{
  "cutout": 0.25,
  "hidden_act": "squared_relu",
  "mlp_ratio": 2,
  "head_dim": 32,
  "fused_qkv": false,
  "layer_scale_init": 0.1,
  "dropout": 0.1,
  "inner_norm": false,
  "layers": 16,
  "width": 256,
  "pooling": "class_token",
  "residual_init": "none",
  "batch_size": 128,
  "final_lr_fraction": 0.01,
  "warmup_steps": 700
}
Rows from block 3 of a small image classifier, named by matrix and row number. Rows with one number belong to one neuron. Each number is 128 + 32 x the weight over its row's rms, rounded and kept within 0 to 255. All counts start at 0. Numbers have three digits each.
After each neuron's rows are labels from the 100 images, of 14976, where the neuron reaches its highest value: "top examples" is what is common among them; "peak on" is the class under the peak. Only what is clearly more common there than usual is listed. The data: rendered made-up planets. In brackets: how many of the 100, against the usual share in percent.
# fc1: MLP up (model.blocks.3.mlp.fc1.weight, 512x256), inputs 128-255
# fc2: MLP down (model.blocks.3.mlp.fc2.weight, 256x512, transposed), outputs 128-255

fc1.387:100127171107089140109169141144154111166119142102107126087077086117096193096125108108105116152185153114071093101091122150106148116097141146104118111166173097067180154105132080111116092101086109131170106151121177168136157151183095138088125149177154181154170121161110097151165099075091182181145149106093123116074111093073089147141139149077110111092159127155141135143096103147138139175163
fc2.387:102076107128096046145077152159133094102134136132156118093103112182098098101165087133171166066128092095100141125108113083099178178152136065119130181185100135112083131177132170060174130156107069160103115084099138136069093154172123149104160121121189102100130143089116100078071169116119079110102091149099119149170167130153100159169144096165120138123148213151107139095118144164103102093119
top examples: rings (75 vs 33.7); cratered rock (52 vs 14.1)
peak on: planet (56 vs 23.8); ring (42 vs 3)

fc1.439:122097132126147093103066130159168081158133064135123171121160189117143140112127161171167154139133053161167125144160122115092119094148068181147076085117160079153126113087117133098123130160137178131145108152083164176066156171122141166171087174161106058140144174119094121184091196080176123156115138172153165133071087150160163137127123095090116096116115074136111124090146099160138124124110
fc2.439:122080075094179108123108177130133113091131163098135177144090170102116116109174073118116093172086136114158127126101128085086171118147157171099080117097110157172163106135104095120122142164150112148166103114108098162098120126135137091173173096141100126157083111131164121157144168169072077091108127114097070171134076168085134127093098141120139154186119115136230111131134071109057116128107
top examples: polar caps (58 vs 26.6)
peak on: planet (89 vs 23.8)

fc1.25:164091077138117129112161134130132076100143113145119100140161120109152068157139147106115143077103093143119093126133118141149154120125153084154156083097103100126141081118115114095172171189156144143187108091174124080095162170166136094069155169116150161120114088124110093123105109124084149140096106086113086137131159055171083114189127157114102156144143111159118163081168114100081169118162
fc2.25:129109080160102155080115071168153124166146132150085216159164080139079089084118113151146126073128116134112112114165054111113159139110095138154128155185156118159082098163092147144097144137153141105172164081090108117106167094137078130077103126105078149146120141097086152087113157102097088163156114122188124108146155139103165097170192142112054083143105150126080160134168174074129150156135
top examples: cracked ice world (85 vs 14.1); half lit (55 vs 24.8)
peak on: planet (100 vs 23.8)

fc1.260:116120117150068090114152121167115098123142108136093146113176143129101109113121148175156081101101101170144136111116106152139107101123090099101163174243118122105089143176116118119127152128166076117200123151168122125127111151158177114016184086124134157117129126123130106098136136099113130125102138137150116139122175150134121171150133149139173098120103131123172132137155100109110062064255
fc2.260:159169062106089163111083108152127109098112131203113192116131132106098118116083112112158120175123215161107076127096142160132122117211172133185132157091158159104135131145084098138114136129154104138127179129134107122035127137148142131104154110118121125107129199102130137136100104172123116115142121137127147122157142101156093112112140065193110067140110169081104092037109108133120195097148
top examples: cloud-covered world (73 vs 14.5); crescent (61 vs 24.6)
peak on: planet (100 vs 23.8)

fc1.291:122111121133122079082107094169102141167182120162170081181102139138143083103104118104154147151136122161165147147127147106125109171147110079141122115143117148153106176164162108110113141143191071121140104119087157118095111086116160142142143163130175089166130083130065156109092098140102162089074163062161098148090169138142146121173091131071083155153097105120131155090086126118094131135151
fc2.291:162129131175102109121171118164180097113140142172089131140149189154059092103124142092124092083086150178143079122106119102165166093187129161172111101152137141106106155157126175072087120138157132098140115123136081140162155168141143109100160092150163105084163110081169100186136131141117078056168060113134114151151109113084185127132147161109097160143080117115128073132151196124087142095144
top examples: ocean world (100 vs 14.4); full (61 vs 25.3)
peak on: planet (100 vs 23.8)

fc1.483:127103153160154134131181140039154124142136137122101049116134129155142110112132079142110182180139122126174121199121064119107149089143055118076135082162149151079180125099161073110190074128121186130183130127128123152149102124141125129173158150170079101133165088104112107107169163097119138124149173107117127152118117112112113124188111097068096093124117128108094165122129103146156109170089
fc2.483:128137157117145103153136197138152142113141157138141124096100167144091089185195104145128148112133196162162101128152081118130185214123164143144165081088162120141131132186156147098078082167080164182092085126153117110138137124126115126155084138083126101113129110156140135169103066120106113091107108114195142100116139107104108056112158129102183185126144139154099094139081159126143110123146
top examples: ocean world (100 vs 14.4); rings (97 vs 33.7)
peak on: ring (89 vs 3)

fc1.479:152113110138130118195157155121186162153113115124111103075065094105124122111124118113102151161210133108137157135155080166129106053157147079111122200112142173107164146176106159109146180192099143206127108127138155146093088108133117139081135104143135142090118166103174131196126169108149134079177118117098123155145080148154115124171144179094148132102063111111137107119076183135126167077144
fc2.479:124160220155116151199115177034093078103108094083112086087189157133126122169089128088175133131155143131147116128127062107108088169120130096150117124130095079079181165107178105177091085088122151112132128158128154142095092105098155146107141121137145158153154101181183131123130090103121130115140157082120082121093135127112094100132173126160189065072146171076031125172108141101106143150061
top examples: polar caps (82 vs 26.6); rings (65 vs 33.7)
peak on: planet (83 vs 23.8)

fc1.52:104088117163137096146130102127188104127144107141109082178148114105179138173141088128085170143104107166102095153132168133084152112094113186082160107113170104086117142171127144139100089120126185120142051130113108147168157172179127141085144186086146171125121115127102107160188185087147142112116154106098081103092158076160097110104092174123092152176190150079187190134127093166161170138092
fc2.52:074166091143136163111143184106030141150114089134092167093193078151114109127104146122078167112180114142168096103087090126183190113111178149167078128098120165127129083118114155181138117084127101164144142124159089119136072098134144141103135149167061143118122111151106099113154053181087055120115103141104140156120119096151087117095138144176098139152169178146075113091113111078070088164123
top examples: ocean world (93 vs 14.4)
peak on: planet (75 vs 23.8)

fc1.416:130131153130117105114115115163105097112089109103163074144129128173130145125108164189174150107094119138150099174127155126074124104085084102113187185203144164074081117166090138124150160110156082156177088195130138143137147189186133094076214140146129093127079129114153046111165157106118205128122161143109128152071181135151139097133122114087119087102120151057192085144172132118142123077197
fc2.416:125192111129123154156190139181109078175101107060092172128137164199127125161158107152127144149120100145117094112147131129101143118152126103222142138137117103039152151139098156148135144124147189113099143142166153093151101173112161104085118133118151106091116177096112150173110157149161164141107131165146134177137167095110141134143164154120138144110128167091068144150134146143142112205175
top examples: cloud-covered world (40 vs 14.5); lava world (39 vs 14.7)
peak on: planet (99 vs 23.8)

fc1.307:118148114205101115131163125114104151128175161089116097161147148136164170124129091133099127155098118154140151144070181185122165097194105103117145138136155108153200141064163115135178093133143165014134131120068098161063132101144152094145097144210110126101117104140121168133111127074134107103080102087159117126105075143138153061125146127125095143068070147069119207117122154133165113109098
fc2.307:088116103101197113098087123127060121078160131100128093154153179148135117074112122137066153114102162071111187093125113114181084157083098115112040123112092127249127134098094137135130157175157060131151134148063101205157102124100154091081138127137161132178130127171111114084151130139107123162113178137058148117145135124094135152118132152114136120124148157133155131170166160143104111151152
top examples: ocean world (80 vs 14.4); full (53 vs 25.3)
peak on: planet (94 vs 23.8)

fc1.116:080134135068175070096164107116074108155166119134119082179107108109087107180137106176095166156172127112146107161107111153081165136175101140170176097063160162159149121103150134156106122121072103123171127094109092114101140185108139144082127176079168161126093116073097184131087170134166151149149152146148077134140159139136136160086082150168161179099159157048137148110130115070139141100101
fc2.116:155121162175079126107160181115158171085122134141163162086154116177150128163138132175164145074082151168101105149110123146085100103075108097117142187110127140197112173142114108140133083077120159081147105121151128140181136094137146093108155171088110114139099160130181101152137109086182078148093112085101164184155149119131166153107133185110192099136131169077146095127117188140118088138105
top examples: rings (85 vs 33.7); desert world (73 vs 13.8)
peak on: ring (58 vs 3)

fc1.141:128102142119176152117080102140134114114161054164134157132151113132133130129098124089173159100176132099127112096148128133161127149112152142126051166064095135114136101123101102099125182094109100157121165079167101157138159085146129141114166109102156115163131058144078128129148201096107144105142144141127145099203184126092147205139131159114153120146136114162166041118071108148156157100095
fc2.141:137121138141143125187093138079159084074128116083157146099125122074126149163170143098120041067120157177130106146135069121088138136091151168131086088171163131173126117143180082117131147087086141160133133135135148046067076121105133129128131088091173103111129110084155119136103170144113131076111137101112129152089115104105102208139128118110163094135163105172165081178180133116063149118148
top examples: ocean world (96 vs 14.4)
peak on: planet (96 vs 23.8)

fc1.348:099085083102091134147102092163098139162117062077128064157146108120140153101083118150188096169168133115115083134148128185087153087102121130096158126181120143064134133155107083161193094149097095152169170096127191151106149143156117067092142154126120156083107155162136109164185153101179166120155209079085156159129152134129104119134112134124130125170098141084187102157134097182131092149184
fc2.348:101139130076084136167159144111153068084149102101096158097153170163118119145100146178162076120144141186158090106128102111131155109208144181155152083126130106107148169128105105138098092145171120164107140158130172091093144137087149138088143144146104125125159164088155134151109180120112119115152096159150136110167119119137125050142184147182165103095098196053148109155156148105115062147177
top examples: cloud-covered world (88 vs 14.5); half lit (70 vs 24.8)
peak on: planet (100 vs 23.8)

fc1.100:097129078090161093069144149115116157138123102147180168117133146153106114122146122130123116165168137133108159172135151175143140066183173120100133099149072162131108175142148115127174092146170103134167096117143114125160075143136108053096175137137065175104113171113158072160122099144167079121069138143151143090177120159113103079074098102104160134147109157076110180100148149089105162099116
fc2.100:103101153182174157086168161084169085093159157129122122096101086131153072166182133127113144114161093164179108106184116083082105095137128169197124065126116124183134191156103101149153181105101189152101170093089083150088097142119085107126154123105140187141084105140168120156102105069102163159147119072117167140099125109095151113100101080112103116129103184142133109174186115155132136164091
top examples: ocean world (34 vs 14.4)
peak on: planet (57 vs 23.8); ring (33 vs 3)

fc1.151:077111105103084103115108078126085168144123145100123099159074085084182159153162188065161101148165128129167125117172194156148136117198092088183144124121154100087071208121150143079121151207172159161133081088131112108119137131135198116142107085101129100077097165087122085190131140146126093159129123147135192141101168116175115087145158139127149161132068180113171154159088161164126118156149
fc2.151:106199175129166191208169176054066124120083110100126109110107128172147101152177133140133068158167184130146030083110072134149137093106173125156195074123118138154119140145164114172083105102104136156129131093141151115140115135105116112139155104112134134087112116139100141143110144122094113111151133143139119113142146077150088065125107171133154123123101180141101159211178127129086131154097
top examples: cloud-covered world (39 vs 14.5); ocean world (33 vs 14.4)
peak on: planet (99 vs 23.8)

fc1.255:133135151106091083132092162068140131179072121101158127102124166160106098109082149170121113134109107179118156184137154099129139141146105090143169127213110168116127130172093126151112127130167147106124126130160155095140154198189135117073192124145088102083135149184124065081104121165143206141083124092160132195082164153181142091145094091139168123152070122084158109144202105154096156144198
fc2.255:137150110089064126185102170169079176154081145146130148100098150183141100137101156103084071178102178106129060099176166161145123172178138110226148164157112115112144151182149163101128159116157100105158121160126101150112123102106132106135117110133073120079125127098130159174089134201105110130096142177156135168113177113133153131113117076195141126138077211107063092114144116166144161163148
top examples: lava world (78 vs 14.7); full (52 vs 25.3)
peak on: planet (98 vs 23.8)

fc1.355:118134157143152173081119168146123134110122100069174145088091080164148144102081092103106116173155088167158115147118080150117083080092116177140135179102179186174154161115112156116149171116123062156164108123141125152119152158164101030088147123113134083130086106138100107104109119119120162091131171127127154169116168108147133111118108079151123097114156122173187151137172116095169096146149
fc2.355:133087100073132166118164119164160054095158161171088181116131184150131183137161162140147126125137101157121135172163158131070125096201170134204128103176102147028078128126184119120085124134100067134144150120147132129129123139112158113128104072103144140096155126058077074099130185171151117142180128120158167155162092143161079070170086098182107141118142155098116139145146133148130168151151
top examples: cloud-covered world (72 vs 14.5); half lit (70 vs 24.8)
peak on: planet (100 vs 23.8)

fc1.42:102175165150097148110108084116124181160089117086090122172120071094164177135161169121082109113137132167176127186102159100076140097127076157097106134128088142123166160114121127175139156161112122085159134183156099099090107155159137091103097148174074088117156084200087129149132168109069114089091099142093110169045147158110162172152135129098127086152178105155165181116174133107145173161164
fc2.42:094109043100156105104103111104077128094094144055187133137154173156096087149128178154115096176099079108112148113109097152143180119187141139192143138109099120185123140112143149128162132153091045116136088087157118125079147113088134106105107117140109132178089136152099139151137135197183121166164119098106124108139140185183140087157160171165112144153081173093164103097073120163162146126181
top examples: glowing rim (75 vs 40.1); lava world (62 vs 14.7)
peak on: planet (56 vs 23.8)

fc1.339:098093111074093173139130149168102087157151079181141089136096160149172073105161110183145117128188086092092106089100115184099111169139143158152143177134110146098189097098130146102140134084100090077145093179160182172175133126098179183124157099169138120148117117152108130159157123134143111108168143112093156142140174134101149095160089174081174079161144084175155072118127155091112096173116
fc2.339:159169093113192119145150170124082144122172172097112076149153176141114093148142175163140148169162077108100172145129100164165125176098115138097083134083144110132131079072121178154128178135162184131162129153174138102137112112081153093093118148097147171165168141116117080132093094151157127143095167109108172150164173143069081153131099165129125104174166164128099118082103135081160097088074
top examples: glowing rim (97 vs 40.1); lava world (89 vs 14.7)
peak on: planet (98 vs 23.8)

fc1.72:176157099137126166077087126124172088186177148101136114109115115146111127123103126109113132122084149116094113091081160148162166093073129121072157129128104129099182116091140158167128152082164152154155108096170082114130144161191108078164163154121088137161137076114166191168127120178181160181172098163086126170090129113125104165084140108120118090167152129101168128108089075156179096150149
fc2.72:128155133107159130143173178087152088087151176187104125114126072119120147180135102152164143102113124111179095113148118087105130127115161095150151118150156175114097064147131164071159128088083067149122120144185128138181123135111120112170136111128177146145123173148184174158124161119175172123167113162178153124107091094090167137165094085133069134135096102164097058113133161087095073139069
top examples: glowing rim (76 vs 40.1); lava world (58 vs 14.7)
peak on: planet (75 vs 23.8)

fc1.340:124176124113075080108113106178144144146148179103111136164086110104166150135106139130095084148112161106132172105113194119145118122151108113204161123135152110114101195121115111089158132103063102131056134154154111125081136151118160145106085094104105086157126165108142170201150136178166112155116104151140154160122162120102122096118163217150159097144105124063088159086111144204200132090160
fc2.340:116111192122152137156223225090111190133086121164137072117102093150130118134159109110127146173139133094152085134161110098118139148075165093109184088139116130100134094136180151163116103112131161159142078133124167099183154112105106093143110134153064118093160059139116160142121088100096153117096122091110130186086053116108130124115109072044123140094173102145098158099141191106157135157073
top examples: polar caps (57 vs 26.6); cloud-covered world (36 vs 14.5)
peak on: planet (48 vs 23.8)

fc1.144:115100169108066076118132089100148088150119108114109101172168170135209177133108175187111192167134144109093202183124170102104161154093143136122152115155152085128133100122097154152113121121168152158174089150148150159162084180136130099089197081147090188135109074131131142125106096077110176174082099086150114136150159162140124140166133178139127121170153153119188169086128142111154090098170
fc2.144:139137082175083171137133099160093127087126143108113128150106103175134129119124157138146144161125161111148109044156157110149176169125148092112125150104119154144163119183170173139104097117153143106141175111204120155129111189149123106095118105112071178081119166116104136156137114122103182149158103098132120185192169138155113135152153153126145084112076103095144123113121075122123153196165
top examples: glowing rim (71 vs 40.1); lava world (55 vs 14.7)
peak on: planet (76 vs 23.8)

fc1.139:141117134126134130117171073096170107153092067102182147143150099149154113113097169179142136132131070125188126153077139117059107108119096101124087106148136174095178097077105088126170109116082147141116168125151172079139149215185137097167167191140158083108154126064120156118118180129148127092166153132145120146129125178125093152146138123109143141170142054150113154142140073144104156121131
fc2.139:133127071138099078175115113127163123118117153065151103132078153128091165097129126121062113017107125076170145114109142140121112092187116166156116085142125113159125189089061171141106180084140171117128041130089049197174120133165135140162119158083108114099126146132126148138114148136116088117095176104088154145124114154106124140100127156142156100174121169130083117111121127156149110155091
top examples: polar caps (72 vs 26.6); lava world (50 vs 14.7)
peak on: planet (49 vs 23.8)

fc1.191:124172141077139147107114106084127084154090062093130098182138145141224118151139142144102120148159136083119101162116197100125129113147103094169158116139132167116134087114082137146161102113153143142123119117118109119126138190082116132159135119163148076172179164146094143123133148118104168104147128074129139188080158128255139123123098127102088122145125139117137137091188061165141088127172
fc2.191:128158155144141163161129131113093152144109136083166110120139097135157145124096116095079113075140185127142181095140141091110147120089123104116075110158119126138154108134130141180085159113143163119111135115153112137120106157111102156140122084155132114141127180140153093083147130099105107102166129154168098168099107187140142123166154154184179074149129140153073139180167107149134134169153
top examples: lava world (98 vs 14.7); glowing rim (73 vs 40.1); full (65 vs 25.3)
peak on: planet (92 vs 23.8)

fc1.276:152124094101164129095134099120142134146117147154110134171165114135160145131048074144149105092177117087094104137061132097163084144120136168138146131156172144121147070130116118130182113051085063089131159155148161090106133096057184152105141146124125080136106144096090193086105158167100143184144121142134122102157172159136088152111153134109159138140206101130157132090113070103188145133174
fc2.276:183119157147105096115161133087138094091155148164166153099130140138168133150086137164126124071131129136147135162122136135121149156114131102109123120184156142110154105078189153086150092102128104137161115128117160088133168129160118131155136145134121130154139103089134166109099155126114127101144107119141115069134109210096166107164140090075116173104134096120131110088145122109134160127087
top examples: banded gas giant (51 vs 14.4); lava world (42 vs 14.7)
peak on: planet (98 vs 23.8)

fc1.489:116154136101098127215164122101100066196074125148161109138109102121154117175054084091122089101197138099049099141121135156086159155143085087144139162112147157112163133155120152138106067193121123100146125108097085124129107135032199095093096153087096058091140151115161153152131143134141152108166146108161115100122099172148069096117131157130101061113085093133141054119105089093144116130115
fc2.489:119160134157136150169151161169095136092110141048125191091151104146106085115093117123111110124146192058155116115115062132124148182098086097243137077134111143226164093133121127167133164182106074140130152104117120111145120131172135124122082130113135129170093134144134152107106128166125106099101094116125137164123134122085160080069139180151148118108105149144098133147092175103116128160163
top examples: ocean world (89 vs 14.4); full (65 vs 25.3); moons: zero (53 vs 25.2)
peak on: planet (100 vs 23.8)

fc1.118:173115121154070159117120136169124142136135102090097146149170134142130105119086125110128151131120154162114086132085129118113130056116131123164149125170106146150131162124118153169169164128207110090179136132094107164148121167136160075102153115124120117092110146147097165135132169117173134051134191083140104109130176088143124188170134094160123080087115148096074089146134112152125050061209
fc2.118:108105086104213129103157132158038134093126188221118170074156174083105074138162115065037162093116165146115069133202124117148137160126201125186159102065136142171129119152120158204092141092107139122141128142071174133113172118110094135104129102128137118130203176117092133108113135116132147085120126137104132065146147073135156159132143084160141149105134156107120080166156161095147190130138
top examples: cracked ice world (74 vs 14.1); crescent (58 vs 24.6)
peak on: planet (100 vs 23.8)

fc1.264:110183112148092121133086101123145122214127123090140140104174118131179138160076190130146155101105132147111170135115100143081125092181090126176126184130141163107113159123057152132152138126144111139176122114166146151112103180158163128102142111113097158126111158089110116135097146133113132128138126113143129172151178125222088145154179142125163066159074184067067110162090148156188126118106
fc2.264:137157150134140022163104138123154088150085115116161130124116124172138112117078115154098149021124124148136159228103178150114135174134113148176060186116127179140128139081132128134109128128146105106110121131138146087165107202168157156116161173129158122142127146126118108139111157175152175189113131147084120166157137219160103110069159137079133072182111157141063127102118109147128151127120
top examples: polar caps (96 vs 26.6); gibbous (59 vs 25.4)
peak on: planet (80 vs 23.8)

fc1.353:145116099109154128091141115122087135198136119112171058127118066118127104150058178100148113146143080153169077168068125110157146129120096163169093167129095103080182127164181090130103142149080105069164108158100171156139162154135089067114156183136157105154094074101131096089087154147143173142122096112130168119111107152115179169102158101114144099150154090060098154102137095169093155112177
fc2.353:111124132137155101142172127142084091159167124105172101109119135162092113105116099116104088155142103070110159177126092119132083085108090082222143179163121092080077099141116111142091141146090084176161141080181100159136147173183079094094161173112111165136145146079117169166146132139118153149126075162125131104081098179098169163104159115145093110169154135138083114113132157154136126131140
top examples: lava world (100 vs 14.7); full (80 vs 25.3); glowing rim (72 vs 40.1)
peak on: planet (100 vs 23.8)

fc1.135:139160159169086102146162097119099164104120147140107134161139139102130098075066086180096098095104158145151194098079091080156087120103084172073104090187122109161111063156172123093134171156196073162120142092075155151148152144123129163054142178171136124141152119169147164162121143112148102185095113114159106160127122093147154142152165154063156176149124107141135165118180090084099130096198
fc2.135:136110090081071151161107123142059152146123140143118157146138149121107140183091130137140148173071186106119143178118149152145165121137143111178136142090089169161086075091139147139150104199126145140152157084120088148137117137161172118068162102166131163179135102161122093142162141145114126117083130116152123152131135074117113113072157128144074128140103177131111150065134168110166132137165
top examples: cracked ice world (81 vs 14.1); crescent (54 vs 24.6)
peak on: planet (100 vs 23.8)

fc1.290:166166162101182178082176142167111171103188103118116180135158096123085104146115094157108133197110070143115167165123091156169128163131080165126067147124137089150120111109193105153121131107154147138152157143153109141106160112122126133088135181095170161138129086073143162124112151104091120190137143160138162125103104136065133149162094119096125100087108088128121118090109123100130081122147
fc2.290:119124079123082147136140163128085143132155141136160188139099148084114105114085148094128122104103113113161105117126103130103188120096139124209041163102154144180091106096126126159121171177163100139124154151113102085159124124077181107072152123085132104098128139119131158106166166126059125148091115108098132168088160102083134150118186151162118101171126179126119083097168153103091166101148
top examples: cracked ice world (51 vs 14.1)
peak on: planet (97 vs 23.8)

fc1.316:152121163163128088084091141102169082130142158074170166158145110111121150125086153146082150131093154108117094097130088091096105114140116097096158177178140106154130092125114151141166107068157106152204115083134138114153116121132150049125159099147130092100082099154167089169124186112147140127127200169174178116136164113137111158178077158116141146133076141076174145144109077189095135100206
fc2.316:179133089084142146119139181119129146167152122112107219114085103125159120080112161154118057034173137186080141078115071176161114112093095097216171142174132166156102162122158065090100178133136084129100105156120158152165142113121167082068127067128087153099128147146093121080093148132102145106110156138161163108117157102167185075151136168138186086088135176143094137157138071101127151113171
top examples: cloud-covered world (67 vs 14.5); half lit (55 vs 24.8)
peak on: planet (82 vs 23.8)

fc1.61:100159168147150160144193140158132085085155140169192155079179117087149132124160128162165147107121156192117138182149180160140129131158145109131120170163102089145090068138160110136086137146195093124119082133144117102145174109128102197119113090164169150109155154114117111063154097101100142148099095063113060149112128179160145159163104115120168158111170154155147108154142095143165110136224
fc2.61:164210087124162155126156082206088120126087158142112162127163162143129120117071084116100104212143147166168128077124154176144187170166150105139111139122152154136103101117131118111130147085160143108095196143132104142098133144134099143094119155153129139111154178093115125159096089112128129117098110095123171155089153074130080081135157081130070084183102108145165151122097078143155162111127
top examples: cracked ice world (92 vs 14.1); crescent (54 vs 24.6)
peak on: planet (100 vs 23.8)

fc1.293:120165181171064126141113182056149109149156141133182132135102095155093090091081118095133170182119160165186099148151102115118155140177102124071137105186113113100152069150124101113121132160121149129147095093145091142081121153085138105139100114115153167092144071121154127136107163097117170146164124036120129098119092112115140127177097113037137174101144122125118098134148129096146089117091
fc2.293:102115119113151144179095208070103083098065150155164082149155120156145127107140119141101117000103159084151128208168115105089089177113085105147118126124078143134113122113101113154175122172135134163089103141142093098150132168149162116111163079137181147127095117118087149130132109171101175093133151100089131116086182170097112134083118148151122112154106137167079150107132151151094190168153
top examples: lava world (100 vs 14.7); crescent (95 vs 24.6)
peak on: planet (98 vs 23.8)

fc1.418:116116135145104083126168116100129130108109062110119162126129083110105078052076156177153135123139135133092156195107140139151118110119119048093115105128166148116162103114177187109145130105191091153174137151087092130162145105166201120076114075168084192165098095165129119112133103078111111117099089120126111150126175143135122086123176124127113152127141146131134159075092152115149108127169
fc2.418:157124101155154106092080110177092128081137113173139201167148072061113129127135110147178134170140094124110200097080160169164098099124128119089090143081162124212105081065119109052111154107130070136113127155135094160135123123129169173108152156176096146169123168081098141129108105128098060145137090103185126069129093171152103097104107133092129138174131164131222158088111128134134141103143
top examples: cracked ice world (91 vs 14.1); crescent (55 vs 24.6)
peak on: planet (100 vs 23.8)

fc1.301:123151141112079078190114110120146125202076063162162134174144094120138102170106131111114104128133113108137130122136105106116116121126087130150127168117161123154158150158088095183115103191117100159097151081175146117119147128126183059124073113137174057099169162131172148173159165183081106122126138099155131151129077158158079089147169140115159061102137092120104122159126160130134127169088
fc2.301:130169130156158157132157175182127109113127103041116165105154121135100111078137158118152084085118202077155151100100117112114158176126102101209151087145153103198101097131155097164116114138123132122125174105108106108163096120117156114091119119093140139166099125148151117166133139147119097065108173087150097120158144171104114091079155167188111085125151142161081100162148071130136130117125
top examples: lava world (67 vs 14.7); full (66 vs 25.3)
peak on: planet (87 vs 23.8)

fc1.112:115109133147164097167146078132164146148113079075129071163134140116161157073023100140099154078166175137171094123101161072105078139130109158119098085167140188132128091100119127182141101136166107170150133135112141081165127121092142141149149147113122107127164109129095087057155161141105152139186178134107070157085134150175125141096143157102119119140180075109141121087158070122186111146157
fc2.112:131054121150100144174151155131132135096150134149154139116107155102150149128134104150082139107105092087200189145097180150114151218143140141220084128130097072154124145034171153099144097133110156071165103141096140148147148162153127154123147157149119148134113090139121120088122151152138082070124120101126093141113124218088142086106104124122129128103130123116075160104135138119118144177081
top examples: lava world (100 vs 14.7); full (75 vs 25.3)
peak on: planet (99 vs 23.8)

fc1.252:094090119106065088107163109185147107164141100102101102102137152102124091143126137138166123116136171173075091130141140125169189083096137095091172164202102134105103152146116149090139169127165081163141089159129103133120138121119149099016216134088118193113065150119131112144113119132159133104123133123179140156199140119111128115121096124158155147132080166079185121189185122142096171142202
fc2.252:135197098100148216117145120125114111106149133123116141137090144160184164175119152105138133247148173165162063167096097109142134140202129130157185145123129134113137150173106137180122151109121163082132185146112137134051094101071144149087149153145072135127140150139171138175122096093119138105150150155120129099160145103151142124111126062133131105081146201021090110084139117116164140113136
top examples: cloud-covered world (40 vs 14.5)
peak on: planet (94 vs 23.8)

fc1.113:089094097094093193158171164095122083093081118096118055152112136154183183170098147121134160170097083120137150136114168079099067119150143166151129165085103153101070151073173112125175148122178154117084169155107100142072152196121131137163166084184128123144137142105125074088112123182081125162106112140153132127137164154232073131114150111115093131138121109080128119101089152121088109086134
fc2.113:115126160199102147123166116094131115079170175074099103162150132144121144117110130153105170110097159151118178176113083156112111160130119130111052147090099168134112076094102163138171094137183171125096117148138167154076171111089177178154094160188101116100094115115149135117073137138151069131131096082092072101103130194097162091178097069099086135124195143105116157106131092106132101148141
top examples: polar caps (55 vs 26.6); cloud-covered world (39 vs 14.5)
peak on: planet (96 vs 23.8)

fc1.109:168094086148166146074113092146153101129132094150155098161111151130123114073120120074074137101080165161140119115133056136161141148102120141174113113155132083122126145154189103133128108123124097120180133140086102152140103098180177127044185123119132095114111157138082166150119105128155158070101137098115192146092187121119179143116106107110124149128128107168082103180118131083081126116204
fc2.109:152134159117067128085156171106150099153107095205122189162182165108131154131158124161141143121084112173132105188180117171182156122186141132240123072175065101119112161177167125140099183154149124107169096157112130162144104176159155154146112147103103173141140162082170141090086103146130130059164115151139138139168163157155125121127179085166095109107120188121022114123161168141112061101173
top examples: cracked ice world (88 vs 14.1); glowing rim (66 vs 40.1); crescent (53 vs 24.6)
peak on: planet (100 vs 23.8)